python train.py --model="image classifier" --dataset="reaction-diffusion patterns (Gray-Scott)" --train_examples=95000 --image_size=24 --crop_scale_min=0.8 --horizontal_flip=true --targets=["palette"] --num_classes=7 --arch="vit" --norm="layernorm" --norm_position="pre" --activation="relu" --mlp_ratio=4 --head_dim=64 --fused_qkv=true --bias="all" --qk_norm=false --parallel_block=false --inner_norm=false --patch_size=[2, 2] --layers=6 --width=192 --positions="learned" --pooling="class_token" --mixing="mixup" --loss="cross_entropy" --init="lecun_normal" --residual_init="zero_last" --optimizer="soap" --beta2=0.95 --lr=0.0015 --beta1=0.95 --shampoo_beta=0.95 --eps=1e-08 --precondition_frequency=20 --max_precond_dim=1024 --one_sided=true --adamw_lr_other_params=0.0019 --grad_clip=3.0 --cautious_weight_decay=true --steps=25900 --batch_size=128 --epochs=34.9 --lr_schedule="poly" --final_lr_fraction=0.05 --warmup_steps=2590 --weight_decay=0.0 --adamw_weight_decay_other_params=0
Rows from block 3 of a small image classifier, named by matrix and row number. Rows with one number belong to one neuron. Each number is 500 + 25 x the weight over its row's rms, rounded and kept within 0 to 999. All counts start at 0. Numbers have three digits each.
After each neuron's rows are labels from the 100 images, of 14976, where the neuron reaches its highest value: "top examples" is what is common among them; "patch colour" is the nearest of a few named colours to the mean colour under the peak. Only what is clearly more common there than usual is listed. The data: reaction-diffusion patterns (Gray-Scott).
# fc1: MLP up (model.blocks.3.mlp.fc1.weight, 768x192), inputs 0-95
# fc2: MLP down (model.blocks.3.mlp.fc2.weight, 192x768, transposed), outputs 0-95

fc1.580:470459536500455521515540479496487497473467489565503454513517495492532497501478520526480543506455496517529502520487506491531539464489470458480452494500493541506557508489498463533504494560475495478444473471522479509538499544475538485481528525504490492473482520538493496501462569499503539483
fc2.580:504469514510525535499526486480522461482519506456484483546545478534474426498507496548501490488519462552502483501476535501514501501524507473532521545481482475525514474510477513498476493510540523529516514481509479515529502490497494538491516502528479503513507478494458516509539544503501521483
top examples: pastel; earthy
patch colour: brown

fc1.89:476528519528467557477501474484512566469506510487507499494476487488529511516501514524506535538448489487514505522532469511518471474483477500504478490546492523500493487514515477488497539512505540537465500488506478518452479510504526508510494488458530459445536505533499459499474498516453535497
fc2.89:463477547534480521479479536491533474547501524510471515552531507516486413510535468517496506498532486536567489476503514476480489504485488462516476500492520486531542500523476527469509477500475507483459503416532496490512510538481493508512507494484451468499492497506494508511492536503479518507
top examples: pastel
patch colour: brown

fc1.674:542500506471485524502451495470479541510499515538496456479515528484485481478500509487512477482554529498456508440448495514485486516530516488480458488536557477475493457478503497524502531517504487485445500484520540459520498531510498477497516505519489535512500508471465476522534477501500509494
fc2.674:473530502538470469532501515477565464482509501470506538498514477505468489502490521495508501500527493549519442513509512466544484531517498471564540574509487491500479543479509485493473525482509454501493491457466480487497496500548481497463532485465510465542476490563545500535511509484481480485
top examples: pastel
patch colour: grey

fc1.258:496517503446557505510532539468453471501463538475485483539493506500515505486494460486487478477527539503513504527474519483479481463512511443507506498503485483490497513506506507530488451499523484520502546473475498517507457566505491521489542481508503475501508519478495485498541504488474504536
fc2.258:513535474514528525477515496484527496499504537516529451486525485487450527531511464487482546511512515467558469531527480492512530510528489434529505522490540520522512492459474535521465522469549533519562518452485479487499500491513543511494538477513505516473525492527497495528507491457488531478
top examples: embossed; vivid
patch colour: green

fc1.171:508522514522466485504529525519482498509584509533523533528516517475502487514511494504512503517493473524469515532448489487514489498498489460487498542487524460487514477513516468522489501537521490464492523460484516508490494500470490560487517534512499513511481496489456536470487478515496502542
fc2.171:467562506535528499489464500509530438488509511512482529494495496524474506494536477519483470543535507494516500456522453479477508456511489508454482551528539453463511506482488482521508493502476514463493507465517512493504472527479485550517513483477536526481510504493530508501467464493487514516
top examples: grey
patch colour: grey

fc1.750:467461470504473515482498503524490487529542523520480493516460481512471502522511561513483492510486484451519487521489535474481496532492497449479504526521547503510525497520522492454520574482486503524524533530507544495505503529484532502464505480497508540468494465482476533453505505465530483481
fc2.750:497566488519486481507552495558511475485478520512534555494454504511495489503532458515502520511517524491476496491506468511518512471416523500479490550490511517478450531476489504481459516511491482501480471492501501471464462475479501494467483495498549516449534540492472497472480523504502496509
top examples: cool; feed 0.018 kill 0.051
patch colour: cyan

fc1.175:494482535509496499445487489512482511486533550519483549487482497461500468468461491510449500515505467489515501538515517445507485465524525492528520509538479541481474452520486528471494537517525494506487482504477498505516468479478496513492499476510494521549497562490477494523488496518500485496
fc2.175:466491483428484528468490497489524509475487521512510495486485481509508530512451476541524521523503501500473481509489519503527479491509509493489510527502421484472507441484490476540560543508458503509559520500515484478528523480498495493502498501503515522520490476525493499507494523509426472487
top examples: pastel
patch colour: grey

fc1.37:562514530484520526518523525480504491511488465494441514487494506524497483458476455474480509452484524521481478514501497521514505497495486484532501504496498496455460506506540517507482513470511496486547507495537536509460539519484499540509508486505503542478487456505461493467518481545477514503
fc2.37:489519481512499498528499521482524502532441515505489451486489463542485534509528469517478528522472488518523520558497534523492541531501466485480498586516487485488505506491489505514521543500504532532475503517495495476527461476507466501549502490521498529505514538481498487504513493465514505497
top examples: embossed; dark
patch colour: brown

fc1.249:505519479517474512468514488507531499532501493530525456461480517530491517526522493506521538495489477527540506537525487473492500504438491511513518499464478508538517501493492516490476479520429472507462483521529509443503434485495516559504502519452540515497479484503494490525491466468497477543
fc2.249:523508483497521525537492530491490475494497520489489484510539510464451483512519497498498503528500482547490504552506474493460512513478495468528505538483512528433496546539506514508512525510460517506474535479490459501486470546496507467495470507513463509490533528525536514505508519488483531515
top examples: cool
patch colour: blue

fc1.292:473539493522438525470513459532480470527473479487485478522483482472503507491492455506507471538469502497518485500523464465525484515483530471558488510505460502479488487518504469477474500535481538481535513568548511519499472456560489512504493519543481504479512511504442473522514494482489509519
fc2.292:474525491495509525481502497478506475486494492520529498509511492506494486469490528530506500547535450444526450496513476506485518491504491500504501498480531468511487531451484499497512514455482497459565481479477494512534477496498519483514466499530497487470528483520520509497505482454498464463
top examples: vivid; warm
patch colour: brown

fc1.236:501479486502475528461478491503472508483513500485490505517452490499482497496501502488517531467505426542498505509501488499526493486486504477497484520503536493456492460463498482465504525503519475519466503509526498513510519467512531519510476488520503522525535487452486536485518510509502515439
fc2.236:481505490487441534484477492507504499547529513536509525509517457501497502514542509516509537513538513484558472457517473504493483500491467499448469510538452482458513483525477511496531478544493508503489497490500507494487495480534493519492494517504510523465520528488455470506459486461486490498
top examples: grey
patch colour: grey

fc1.388:483500512485493530561463484493471516477471456495492483519460495500510535491511479511445549512481507475537521520494510536473494433474471500546518507498494480513501523467507511486458514529522475533494500532515530460521471465522477491483449455465479482484537513547511482451521477540451493512
fc2.388:450482494500474521485519510496506499496513526521499490534481504484472512522498501456516522552474504499509484514525515495500484519537479503508456529508481483485472536488495546521502500500503546499468535449492495500527545522466510502557519515521464525557535486513499497509508512494475532463
top examples: dark
patch colour: brown

fc1.245:492481514517528524516518484518487471499503528478525483536478468472472494511504479496487522509505509539535508516457477538469496514481502470453465532539487508539523463525544456498455534516491494498495542490513516502491462461512466497536479501500549476500510470505488522472509503496489508469
fc2.245:506458492540505519498471531545472489523522492532505538496475484490488566529464503514512466527526504486501482508508463505487468562519499500517464464475483512522534510496502530513466480511529518495524441497468484511477511517445528465531545491573506484515480493514468513520524477504531506495
top examples: grey
patch colour: brown

fc1.99:500490524472491451465489514495520485523523497474502504499470522524504484458454518474466481499472492510509538488484510532489490471509517543519512470456486472515497559520553540519547495549464471515476519501543473491505522477492490487523506466487494504536468512477449511510462517507452443487
fc2.99:488529490492489515488495470501513536481444514472508508525469487502426479483546460531533537541489477514515475526532505488496497495499511526497488585490530491535473540465491450492488476501467550502506492534470508493470439476503483519550531497477523511534508495500498489466479494458486500507
top examples: grey; feed 0.058 kill 0.065; feed 0.078 kill 0.061
patch colour: black

fc1.436:504505534536442510522483486455543457497480502500537497476510527506535528522485529506464477518528436483469506526530520487512500503462515479489474482519504488487509491506527508500469435529478519524499503500474544523495495503509476462507515533531503521483509531496487457488504497447494480466
fc2.436:493516499496522511503496529486450554475502524489486542518500502483485481488515503481530534533456493509519558480504494489466488476510554471539470492503481520525513551505518510486493546490483556503494480533450446542487506487494519511497517493516492485474484481515481494509483505468516518484
top examples: cool; vivid
patch colour: blue; cyan

fc1.370:504516479498562498541492541511489494475503472494501444534521514503501506487487502507485495480536495506480491469493518502504501522521497499496489524511528482545484500474523452466471492494487492503515529505487496450529505514546531486481435513481507495510510474525485487479431520521512496538
fc2.370:490513490526510483509480514491530504503517537524524508469465528477504523497547488480503498513534511452517485497493486512513522479520494508503454579502533487446505543483491485554492469525553485497522484497505534508498461492517434515526526512498449528483497503512503531473481468498499533471
top examples: embossed; pastel; earthy
patch colour: grey

fc1.78:485500495504500532491453511519501488546533514492484492478488506529449546545460509489547477485516494454488511499510476501479471480541476495534446501516523513552478538483526494541504508474483490461486510500496513471507484535539500495486480522501458523501516451512537468557513499496485511467
fc2.78:485532479497512469507539496551508477495490490503513503483509467480475479541540492537509508503466520504482430487507539499512466481503471508486448494479492497498492469526476481504510506502501486541506509523467506553490460491538483507535510494481514497512484520529476472500514494508503492513
top examples: pastel
patch colour: grey

fc1.264:503511483492455486463495518505544468477486506503534527509452522493490491492466512539502482510494485487530527490494504528542530489513500517503531497473499524518504537459541532449520482527468463497490480518493509430475483474496485542481567486491494474487448510476506478479545537464515487507
fc2.264:552498514498502511461489473493513464498460511484471511487460516519456512509518469505479497482515509508544448518524486513442510520474469494490512534493525492511469508511487482473501514485499458527486493517524522501434498475462507501537480451496500495542524479485506501483489530487498518528
top examples: dark
patch colour: black

fc1.588:500526483535501518478529503452511494461522523495530495500518483517479514525487510549436539515532498473498537475523508477475558490495535528490502468554477546493507458505487541479487507511523518501471466510490496520491454513518473540494514515493498499515424473506521474470509513468507514540
fc2.588:490496448471490472483480458486505493468469468476487535492503455487513488498480506485484489490470528528468509494489490492497511553478534468501485525483485533525498492491515470488540542494526502504486511524516480470585450484475458465483482517530490489511514487503512517462475459458488512492
top examples: vivid
patch colour: black; green

fc1.363:516513509533469538482453494516479519496509495520502510497481510527469505509492522470513473500494485489481577509503512466496509561505471522531518505495574572495541500507498506482532506490472489523515519529488472454487505479518472511474468495501461513512508477517470438456456518463470507487
fc2.363:501482496523506469505518482489498474481510547451505463553465501481441467509538455513512499525489486500551462488502540517512454464506457489485532503453470502505482528495484518526464530522456508490508460508489514480542473493506492490482484480486562484487462542503495467526521479502547489518
top examples: dark; vivid
patch colour: green

fc1.767:459482529456489480511500482493467500474532516589531491493506443495479440471538498508494536535506531477503516497473454516479523465515448502501515473474502504467474511468489513485466485518481494488482501523537515459514536496523503481508461469514503523521523474528454496488528486517545516495
fc2.767:485486433456502477496507485500536518511473526486478500504529506494468475492484458492502501519519516519500470535531512484537503530476515506476472488489488459459460481513486467460529493498476507455492542489518477459494508519512533463505490482490511512512509475526482503483520539490515512535
top examples: pastel; warm
patch colour: pink

fc1.706:513458520495466531477507488515461470485471494537523469482514455544498476491537511495545495488481495545505530474513512489434530502487474480520485502462492494502511461490475433491448512513501465484521534461517475542501453497528512512530476480498492511483497537473490522514525450507524479523
fc2.706:466499502500531484481495482502464533488549504477463484489478502514508532466481521476481501466501510498518525477453450458527487481453502487461510510535527509540521461521498525520483468516472532463509498505520461478494572528524502459486528530481535521473550487465486512484522511496515445469
top examples: grey
patch colour: brown

fc1.167:500494451495508505493532522537476512503517431492521529534462510479511548478479483453566485485487558509451503506476500518508547514514454543492474526518504532499520541516484505455544456490494485492525482500521527513527485518520500544508528479512519502495487538477524489551479476481507514494
fc2.167:488517493525506518505498494469496501509528462495486505550504487544457504455502460496448507521505466493487492483501522502511536532508512495471437528482510518501496501484542465460487511491499452540478496519485466511463484467478481521489497457487480547514489481483460472498453497529499486549
top examples: dark
patch colour: brown

fc1.662:517492459483510447498475526470545463496468525468521501506473503509489522518517470502510500503514484491528491483481521515503558469495510511483546491536484492493508522537510541464476501493476487516506538525505512480447494496496500535490537493497498481533473468491521465502504508454509482509
fc2.662:544500536483503502477516476513499442483481512472481523477467530515473510510511476504465504493496494508527439505523489516482505507463458502484492537474508489523481521495479474469485510521518505532483491508530502510447513478465484503521491410485481487521545499489491493505529524483523515520
top examples: warm
patch colour: brown

fc1.466:500465549493507492462559488514505477468468492497449504458537484561461512531546484480527541491495469489486523494525512484532515458510494496501501509523525543466461461485538505495524516513497519480483478518518495491567488500520501485505487479451511525490497486463486499489460493535458489469
fc2.466:466478530496485499457498507498489512494474475496468495504487548531506490489460495508452476484524497516453479502467467448504507499482509535493498531484482509546512469492482501473481486496510506467522505492514497482492527497480496471489511528477532495498507525487467476497493518498516470498
top examples: grey
patch colour: brown

fc1.389:503492523480545494469484511461489539482517488504457471500494475512539524510504480491521505519509531511496462481535507543456525518487497482494442524487514474506483501496505498516527455536534505526470526510477555500441523494517529540458496462543497496522505513481481527490494498489471480503
fc2.389:508494524445464534519517500491486519508495520484494485527452497534502519511540507523456510491478507478499508494508531498487498478491472540483490505522501485506545509499482477490505511507493527499529510556460466518481482531500465489523483488474496506495536511494470502515495470463457504509
top examples: embossed; pastel; grey
patch colour: grey; pink

fc1.618:501474488478482503511482537464513498503517511508494488478486502519492497526506516502494495518464489516482443518537495503472490513477451497495484494487517486459484486534570462485508488504516516514444482452520523462503545526508453512484535523487508539521489535463454492531510493472519498496
fc2.618:504468551539495537510475502496475469492541503499518529519459568514495494501507509507503481505491486479526498507517518525514527435523501496499470557496467462514551512509493474488493527485502482487515487493478485518471572475492518482525505473545514487434508457518496482483456478467517503489
top examples: embossed; pastel; cool
patch colour: grey

fc1.246:506492513526487505488493488523479489508523535541502489523443507515505475538501530496526508515460510491493506506512527490475460536462466517509455470480474516456524491509465480482460528498508511522480510476507464522490468498472498529507520483461515480506514538547463525511541470533477554486
fc2.246:488485527500466459492492494465516514503479506495521571498527517473471487488547482558478527534513488502531554477510480498508473501497502510512496510523547485501521503495451475489518470489479481502492489485515513467489520463516470495538539507489546512482490477524483476503517513510441529484
top examples: dark; earthy
patch colour: black

fc1.612:490523471513465474530482487536462472475470501499501504522505487527567517510503507489571509499503489494455487502497491469487507529470523513493519490496514487497465503472486466496529509514502491508510556515465498488508486516478486487467458519478516487527499486505471526500492499476506477501
fc2.612:474525513511518483524506498486506480486488542533505539537511503488467487483535478488494456534467496506505503526502511486507515511504508483480462578484472497518497512470525503536483477477485524489511494451500484537503463491502501505536510493482509519467486541526493531526458493487484505513
top examples: pastel
patch colour: grey

fc1.403:496485507500491540479493493457489536492536451512498530511487525497498465479481514522475468512479479494503510488536502462474521504486485449524493529509534520483510468500501505507546527525469503510507496474520517495481505479482508506499494444525483555531518547458500488490527444515478501495
fc2.403:476527502501479502505478497485516540458477494557470530519481500520499532532496495494478527524489519502485547501514503526466493483478489499486470583515476495465486501504487545489513514503519508482463529526483485523447458472517486465496500483532496496504502486515477514501450478518504536448
top examples: dark
patch colour: black

fc1.442:469518480562474528494496496478503501469503491484537528503461494506469509508509520525499530483511480559480560488517519492488491516496533464502450542470524517526495493486487508518448521498524505492450465507470460497475444500530512552517520540475522513473440482502501535489491490482464503512
fc2.442:528516499491508482467455489480513485531478473471485543468490470517459484484525510487462526494485514486489527507453477470489518544437490525489470551449537494494522470496484468491526529494503530500498479478513500504514516481523463492498442464494493497530540470505514533493531496493494524444
top examples: dark
patch colour: black

fc1.631:466471478502495496488491514479532512512514500493507506492498472494504509490487459509560458498491518493501486538516537485502496516457540487458448469515556542504529469519544503504495529519456514560508514467494532493498491545512521478470505483504497527490482501516477577482534517524470476497
fc2.631:525543526487473458522550522517517433492497520505489525470476481487495482484504472527449485511512468500498488511504513498529456503461510537456465566465494518529481535461445518450497505497480511533495468496480490490457468494511478485530479501481554503507499450439465478474500479504533505490
top examples: grey
patch colour: brown

fc1.346:510528496501541509493520490482475516468493476498522550532478522522524533509476499549496483511500537496504505532529446461521516497468488542492477506479518475510479485471524470482505452479495532514484540537487453492536498502481523549518473555479516457477504506535514507498485459514528524498
fc2.346:444488493541453519486480521466493509492523487474525484483463466484489502511497473498496501534512452483552487472510554469502527467521541536493494500501484512525510535488469518487512478536512490483477538514517521482480513492482461476492538518526471532458510489504516502490554544519485496505
top examples: embossed; warm; vivid
patch colour: orange

fc1.351:503461538465498488482525493543500502510480493512479542480512501510534472483502471507475464493480523530522464472496480513484506543533487526508501421497484465507467474509503497478509503503517498482525489527521477467481510413498466508513514541528530513493526519528537464483518533517477497487
fc2.351:489522537509491456522472503476539543520490489498483473456475535456537553525508544481487527506499503510484527505476534504504497498496542486503456504514514511453543501491544518519504515509483520457519476538481496492548504490482493533477494498511507510563460488529517517485485484497468458477
top examples: embossed; warm; feed 0.058 kill 0.065
patch colour: brown

fc1.224:504478494471526483552502543571500485545519490549473517433470500495493561523502529496468495523483472440508463508495485461538484476501458475531492479489508493477512490511531515486506499507487506488477476508500520536504503534486507515522537525477445516498499503523524514509501527483520478535
fc2.224:507542496470489506526459528461444546524450466510506525520475503533473479539499469504549521462475478487473496504511477506468513496478481466503450561504476500474479484495477460472518499501470504478490518499484499511475502477471513476501512537544494513481514544485465473468478452516506519484
top examples: vivid
patch colour: green

fc1.1:491516492512489502463509477508515501498515490492480481458486483552486465489523485528469442506515473509480529446490521476517500550504475478495504526465511510501469466457534491520525521502496490463498518482473453505531471500482515532481470509474502510495532481481474491473453501502529513538
fc2.1:502473537466502468471474514413477506528481534444508491502455500441465520510485495461465543503493516524527494470508495514527532484495494460499434448512493514496481492519484499519464465503530497516459490517524491488507505485479447532492539551500498498491503486513506467510501521526495491492
top examples: dark; warm
patch colour: black

fc1.90:517478471484540494501471516524481517494489485463534472485509451513470517476503533477527489510458502516463499519534539538457515501533494538506471500503536507463484484485546505530507509535511461506516502515510511457520530533507519462518512451489491495522501543470480528489496522525447492541
fc2.90:514489481496523503501465513491500454487506517497466496502488533513510490492464506478476493516476519452505480487494534552531482502466567522473502551500487461510519526493444486508486483482487549546527521520506510487489494527533471495539486521504522505474541479512467561500495480458509523489
top examples: grey; pastel; feed 0.039 kill 0.058
patch colour: grey

fc1.191:466477501499546458464527544493524490505504543501488501467500490529479481549499490514474528480544483456540501483515512492503491456536469485512501480502470549487480509484529476474530458476495504470456492520517468503489515507466553523487428501534512507452512510516483497467484497496490484548
fc2.191:460487530517498483435507514499520473475479523470499474491506544505497534497463552473459482521511485521491510515480466458480521484461529528523499527479542505531529483509520520515458502490516551496517478529532531495507491487495507516471559518485520490560514520496489503462501493482495502497
top examples: grey; dark
patch colour: black

fc1.754:556481499439480504477526480503463479466551492544503513529477505493505524517536538513527500508488503527509531494504466480485496453502508502514455484497512493551515503492518523492531494478492460495536493536521533480492564501482456474497510478450479512523509491482515567513546499508524489468
fc2.754:502484461500481503464490502512502529493516494534516519462526499462475470516527479554499476510539494526497469495515491511507522511454420501488514530483505487483509531479517479513541478491493517514475499510482472495463476492477515493512482516525557526471487507520504508483460500448508553475
top examples: pastel; feed 0.078 kill 0.061
patch colour: grey

fc1.438:482512510540533485477516536566520506524506493491489510479480504470523513514533542516502475520493490480507508448486492522474488466508504518540447499469536473543473542467528507523511489501497522485473532544507500447473516503518488468474531515527459488451511461540500505530514486505487508468
fc2.438:502548446465519472513534479501516490503526527514487483473504468487470481519504498524525505479508506472473468508475513508527525482515503498493468476513495474524497488531493488506525515486480441517512502487476561499482470489520503453487522503441494512501482519487456491472514511491501473508
top examples: cool
patch colour: black

fc1.687:539471508499531474512514499503498479510510528513484521456473522564514530469485497503539471523479484471473496471517520470497491504494499486494526503493476520490491513489471446530526493555465479543463519505517478529515457518517516477537499454454511480460482530518497536495531484522504515515
fc2.687:471486513557503508439492498519483486514485466512498521520522485499504483489488468539487484516516514514509493510488467453517503498442519571465463491476509556526502434507522523499493529489514503507491508492509455495519508525494549474496502543507569502497495507477473498485459510516501487512
top examples: dark
patch colour: black

fc1.683:491511518543484530471496477462495497487531471520518481476539532514489492499460417512504493488477521509505475467538486494510462536506499480489493460481528493478449468519483509500478458495470515491474520506488537492488503540511484543488485515532548525453519449500495525473494560567510507493
fc2.683:474484506484472456462487504503450523496471517465517553470488466493487517488501481491490537557543533509562491489479506482512488459484493442498445490504491494489527479499485479482525531530493533476513507530498505533477507561527520479508525548529529464517477471498505462524510532533516482499
top examples: warm
patch colour: orange

fc1.130:484522491554458514504494505465492527528531495495501520522478498514503475467526509473533549499516450511493455531544477527507454463478456518525478495500494542524479550513520477496497499493489498550448474502521530481485501496459520510483501431473495524484504512543501497497499491530487535533
fc2.130:465518516511472507503498537509528480502490520491493536526477486465507507535485512512540513555492493473532526496520529489499492518430479537516494520481500475525498527536463524502512528492487516524507525494447501479501536521461486506525518505505458501537471497531546533499477453483466506501
top examples: pastel
patch colour: grey

fc1.681:519461508496523516497494446523440494477499458470520492522454523501562514453512496480497513480489524491523499458505487513534494446520463528542496488499499492509497522505504458485530509507534509476476475488477516481509541506510502504522557459489492468485490522551509514466516505538573515519
fc2.681:510523475508512500507454524469550480508529491506482532509452500514565516494486518543455477513501479471508489502509487526481494521512492498512497498524566493519476485436520489530466475498522516479483493511496491484506532503524499462474493484493446487479465512522521509499515487498482512492
top examples: embossed; vivid; warm
patch colour: red

fc1.485:511528512447512505507508459444503528519520486544485507463494500558500549483517481529535534534486459517517523473493440535499494526509480452513535471481510485485473460509499478508551495513492466510475508511549503517499518504489492508502467484482472513537547527478497527501514488478501478518
fc2.485:496492490517527527478498476469468547457556476486498493516510468505509484475522512496448470458475493504540521469475475496483506473511451477510518449509528530494538469534501517524491483554489523471486502489438455489531509496482500444504518490463498520490526506519434497528497506517474504470
top examples: grey
patch colour: grey

fc1.94:433491504502518448512478497504483456525496503522513533531490485481482481516487516540509485497492523525513535469484536495484521480489496538510522491489512490530538574489543535516539489494484465543450552491478474486537479504483519489459480497479502483500507537471473555506473524504452491518
fc2.94:498516491489496507498509473496491494488469506476512503515511499507455516481524495508498526535480474504499471519526492502480500474467558485516470590484528477522495515486496476508507461498493549505570514504494478501441446474478468523525517488481481529514510494522470498460486502496478476502
top examples: dark
patch colour: black

fc1.298:509500491483505504504497480472501531532480517490528457517511438466452447462430467508518523468485536514505505504471530481500527496496490509514515483539489502453506505512497539458476510514477496566483515455489492484482512524486495504507554495538541501487506489510443483459464515503553493494
fc2.298:468507486500465490481545498505540501491452512516513524482487494492475505524500541538471482492482477537480480479493525486544483491486533493448468530457467531540509477454486478485515476474475493492533487537504496526504474484530490496491502523493521527510502541496483526511476505502485521504
top examples: warm; pastel
patch colour: pink

fc1.595:528507539494483453552515486462485516541498500510486495492505528505506522504528508505496511515483499507510524528525485495467488516467428490499535491488483483486533525510503520506469512475529493490535484527483482455491498424528498515550507531504471508507496521539416539482531488471504495507
fc2.595:483457542490475512487520488497477492490453521512519474557539537490518488501477479534469496495524486493524497494499508515505551491509506478511473523493463467497533451471538493537545525501464476476504517529479492486531487485539544510514536496521541505492502557497474479458475478463505459515
top examples: pastel
patch colour: grey